{"horizontal_flip": false, "arch": "vit", "norm_position": "pre", "hidden_act": "silu", "mlp_ratio": 4, "fused_qkv": false, "patch_size": [4, 4], "pooling": "class_token", "mixing": "mixup", "epochs": 52.5}
Rows from block 2 of a small image classifier, named by matrix and row number. Rows with one number belong to one neuron. Each number is 50 + 10 x the weight over its row's rms, rounded and kept within 0 to 99. All counts start at 0. After the name is the row's rms in percent of the matrix's.
After each neuron's rows are labels from the 100 images, of 14848, where the neuron reaches its highest value: "strongest on" is what is common among them. Only what is clearly more common there than usual is listed. The data: rendered scenes of toy objects such as cars, trees, mugs and chairs. In brackets: how many of the 100.
# fc1: MLP up (model.blocks.2.mlp.fc1.weight, 1024x256), inputs 172-255
# fc2: MLP down (model.blocks.2.mlp.fc2.weight, 256x1024, transposed), outputs 172-255

fc1.441 122:52 56 71 55 36 27 51 46 64 70 43 45 74 47 58 36 46 58 53 56 55 56 53 59 44 59 54 57 45 48 42 44 56 37 59 54 36 68 52 49 52 57 57 27 53 50 28 38 42 47 69 51 19 39 50 41 56 50 47 63 60 57 62 47 51 45 60 57 63 65 51 61 59 55 46 44 66 60 64 62 69 29 54 52
fc2.441 111:48 64 57 76 45 47 63 50 39 42 56 68 42 39 58 55 50 50 52 57 42 57 39 42 44 44 34 45 66 48 43 43 54 78 49 37 49 43 51 38 34 54 37 34 44 26 44 60 51 57 42 52 53 46 42 62 49 76 27 52 57 45 54 70 44 56 43 39 33 51 38 50 39 55 48 51 37 46 42 56 33 63 50 45
strongest on: hammer (35); black object (35)

fc1.363 106:49 51 45 47 46 34 49 50 75 48 34 42 62 58 67 38 58 47 38 45 36 53 47 61 43 52 49 62 48 50 61 52 73 28 66 54 54 47 51 59 46 44 51 32 60 43 47 48 45 54 47 55 50 43 58 34 49 27 55 48 54 55 55 31 47 57 50 40 64 67 50 51 55 53 58 46 60 55 48 56 56 43 57 55
fc2.363 097:31 63 55 43 48 34 26 63 36 52 51 51 47 42 66 47 46 56 43 48 53 35 32 42 44 54 43 47 48 60 50 50 51 63 64 48 64 45 52 57 45 34 45 42 51 50 60 45 41 57 27 29 63 44 53 58 45 42 49 58 31 68 52 51 52 35 50 67 38 48 48 49 42 52 34 48 40 57 47 36 49 54 48 52
strongest on: light from behind the scene (72)

fc1.282 018:49 67 52 56 35 34 73 39 53 44 53 45 55 55 52 31 36 33 53 39 45 54 53 57 63 47 46 62 58 55 75 48 49 57 59 58 52 43 65 42 45 52 45 47 39 57 57 57 36 50 54 57 57 61 62 54 47 50 46 60 48 44 45 45 44 65 66 31 47 45 35 61 54 45 67 63 32 43 46 56 37 46 43 49
fc2.282 020:43 54 64 55 49 79 58 31 60 40 56 46 43 25 50 50 48 52 58 49 40 61 53 47 40 31 57 44 46 41 37 38 28 64 42 45 53 58 52 47 56 55 38 52 52 68 44 59 46 49 49 58 44 53 51 55 54 45 62 40 52 40 53 50 47 42 49 38 55 62 54 52 46 56 50 60 57 63 55 55 47 47 28 65
strongest on: hammer (25)

fc1.506 017:45 61 52 45 65 63 59 52 43 45 41 36 56 41 38 34 53 49 44 63 48 57 56 45 39 66 44 61 51 51 63 63 60 61 43 46 29 58 54 51 51 45 66 51 60 55 40 61 32 39 45 56 52 40 63 66 57 60 42 22 51 64 32 38 53 60 52 46 38 44 33 33 60 52 57 40 54 47 46 48 53 44 55 39
fc2.506 018:58 56 75 62 51 56 18 32 47 44 45 56 31 54 57 70 30 53 57 62 52 51 59 43 41 60 67 41 41 48 48 57 39 55 51 55 42 40 51 39 50 47 35 52 33 55 44 52 36 42 36 70 47 49 30 52 59 39 65 57 58 60 57 31 69 54 43 53 60 43 49 57 42 30 49 76 41 78 47 62 51 56 55 43
strongest on: hammer (29)

fc1.283 108:54 71 45 37 48 57 57 60 69 56 46 52 60 48 44 54 53 56 50 53 44 63 49 68 74 43 40 60 43 47 37 24 55 44 33 62 43 58 46 53 44 46 37 54 64 39 61 52 57 38 46 45 39 57 48 65 45 53 69 42 53 48 47 68 44 73 61 62 52 64 54 58 54 37 60 34 60 58 38 48 43 45 64 58
fc2.283 115:65 34 57 34 55 32 45 56 59 55 52 49 51 56 58 65 48 52 32 39 51 39 54 49 35 48 54 56 34 61 64 49 37 39 50 47 62 47 53 63 65 41 43 53 52 55 59 65 52 44 32 27 46 49 45 50 58 37 55 41 48 47 50 33 53 45 46 62 66 51 64 58 39 60 42 45 61 37 54 44 56 61 62 39
strongest on: light from behind the scene (53); brown object (36)

fc1.664 105:42 50 59 44 54 57 64 51 66 60 47 48 53 69 40 54 45 51 49 43 42 59 46 64 71 33 42 54 58 57 43 47 48 42 74 49 29 60 40 54 44 58 36 64 67 53 46 45 55 41 69 57 58 46 64 48 47 40 58 58 45 64 34 43 49 60 46 31 49 74 60 71 54 61 56 40 44 43 43 59 59 40 57 61
fc2.664 106:49 54 46 54 46 37 40 49 62 50 41 47 48 35 42 38 58 60 50 48 48 49 69 65 59 52 44 60 60 71 38 49 44 58 63 45 58 63 45 32 22 35 66 44 58 51 65 54 55 42 53 46 53 64 47 36 47 52 46 42 37 52 58 26 41 52 44 62 42 23 56 46 50 37 55 45 52 67 51 49 43 41 57 37
strongest on: light from behind the scene (58)

fc1.523 118:52 63 45 45 39 46 69 54 45 63 49 50 55 62 45 61 55 63 35 63 44 51 56 45 70 54 38 50 53 62 64 34 60 37 54 49 38 56 33 56 53 59 47 52 42 31 62 51 58 53 65 37 47 70 44 41 39 35 63 58 54 54 42 54 48 54 79 37 63 48 47 48 61 42 58 39 46 36 53 51 48 24 56 49
fc2.523 110:55 45 40 53 61 42 55 65 61 66 45 35 43 26 68 51 47 53 43 34 62 50 44 61 40 49 53 57 57 39 40 40 31 50 53 59 43 59 67 48 56 53 47 44 58 61 47 39 54 55 43 48 61 62 53 40 56 55 38 36 79 45 43 59 56 43 34 46 55 35 51 42 55 42 60 45 70 63 58 38 54 44 51 36
strongest on: light from behind the scene (54); teal object (35); its colour: teal (26)

fc1.563 121:65 42 54 55 62 53 48 47 58 28 64 54 56 53 47 70 52 46 53 50 56 60 59 49 38 35 66 53 43 46 63 54 46 40 29 44 51 49 49 53 50 48 47 46 48 53 36 42 51 42 46 52 45 33 65 67 47 60 54 54 72 32 52 54 40 59 43 37 55 44 65 49 59 53 47 32 60 45 53 63 58 49 59 58
fc2.563 104:35 67 43 62 27 53 44 52 50 59 46 32 48 44 56 51 47 52 40 58 55 50 34 46 51 43 51 38 48 32 62 35 51 54 49 54 56 49 53 45 35 65 53 42 33 54 41 36 49 60 47 49 76 45 52 48 46 52 58 48 30 50 36 42 43 56 47 24 53 68 62 39 48 62 47 53 56 18 51 49 51 63 56 35
strongest on: light from behind the scene (60); red object (56); its colour: red (45)